{
  "dataset": "small charts drawn from random numbers",
  "norm": "groupnorm",
  "weight_standardization": true,
  "init": "torch_default",
  "momentum": 0.85,
  "nesterov": true,
  "orthogonalizer": "polar_express",
  "batch_size": 256,
  "final_lr_fraction": 0,
  "warmup_steps": 1120
}
Rows from block 6 of a small segmentation model, named by matrix and row number. Each number is 500 + 50 x the weight over its row's rms, rounded and kept within 0 to 999. All counts start at 0. Numbers have three digits each.
After each channel's rows are labels from the 100 images, of 14848, where the channel reaches its highest value: "peak on" is the class under the peak; "top examples" is what is common among them. Only what is clearly more common there than usual is listed. The data: small charts drawn from random numbers. In brackets: how many of the 100, against the usual share in percent.
# conv: 3x3 conv (model.decb.0.0.conv.weight, 96x192x3x3, standardized in use, each kernel summed), inputs 96-191

conv.32:492464427486404417399407494484462452433456468490472522494514424497465500479428511353444526461463486508488443418521402412498476444562396451519540480464475452495472481434591498399534441422477521495441497464459508482439477474518488475441466488493460489518439512486557439439424499607431457446
peak on: legend (93 vs 0.7)
top examples: legend (100 vs 29.8); heat grid (31 vs 7.2)

conv.55:506479381434399507521426503448454481478540444450496506415566475498461481511421483380517478458469475475471480473543482432484466438487420419517473518505507485498491573504474511496378525466486443447453450457511463518454482436497475436442530484521562452518457460372501446499500436246465508511
peak on: legend (100 vs 0.7)
top examples: legend (100 vs 29.8); horizontal bar chart (49 vs 7.2)

conv.52:434547489481561536484522472523520466519527499529459528578493467588545495514440541479539501437491532503534553527440500429565470510480528592438513437539560520552504521473474473547506514423497393488472556549587596423552541465540488470540530541492489526492491452540403468508522480429507574469
peak on: data marks (99 vs 22.7)
top examples: pie chart (96 vs 7)

conv.22:451495537473498502549487492487455504428305523471526477449476547550507365518548542466501523513515460507529530530487511551470527549491487469285467498489498507468485487518383534561438480498530370488592474481491451550530436532492481462475549485516568564446516565507606641519551490470474454471
peak on: data marks (60 vs 22.7)
top examples: grid lines (95 vs 39); flat (37 vs 12.4)

conv.82:519542458511313481520489486500528492429522487470524493457515483503529525489451478521535537536516452495490481421429510485456470540313493488540483423366537574629482387459503517468482467515470531468519525553568533411602475374536460494503492536488544520457513493490471459522535496517505522486
peak on: data marks (98 vs 22.7)
top examples: pie chart (96 vs 7)

conv.67:441433515458450507451406478449478520433454490524495422358448498458487520457492488484414501450481541371556424480486408498463453557459555463461502447526444471506536489340467513437586466452510423473499485435523468412547512493500443492514473515432477521527498593582545496429438512614459495460
peak on: legend (26 vs 0.7)
top examples: heat grid (59 vs 7.2); area chart (29 vs 7.2)

conv.59:444527480459406459572447483550475524459452494516463539473471425463441486511506493496479428435514497566468503482476476445438438457482522504490490418359506515533543462524525425504451400475467529464484512431508477492427506512531516460546530543542468459457454452552490439467482478479503495508
peak on: data marks (97 vs 22.7)
top examples: ring chart (77 vs 7)

conv.72:443471513526523528550544513514445487525613611521463543625508488475547474537505550547492478505435457587465460550432434484534479474608480494528564437540442502606451453491544506457427506488540484462450452488436416534519558523569543400500523420523443513435532450501522611477621590377510564503
peak on: data marks (54 vs 22.7)
top examples: radar chart (38 vs 7.2); pie chart (35 vs 7)

conv.49:389527523526521570591532495542499516498586505414447475493610518485525441515494425462445537471465528486473497522440506441459546537501430528518399489479517436547477450498523495535423493524513502441562497530605535499441486468473498472552591441510547451540531430434555456543480439554386467592
peak on: data marks (64 vs 22.7)
top examples: one colour (89 vs 53.6); histogram (74 vs 7)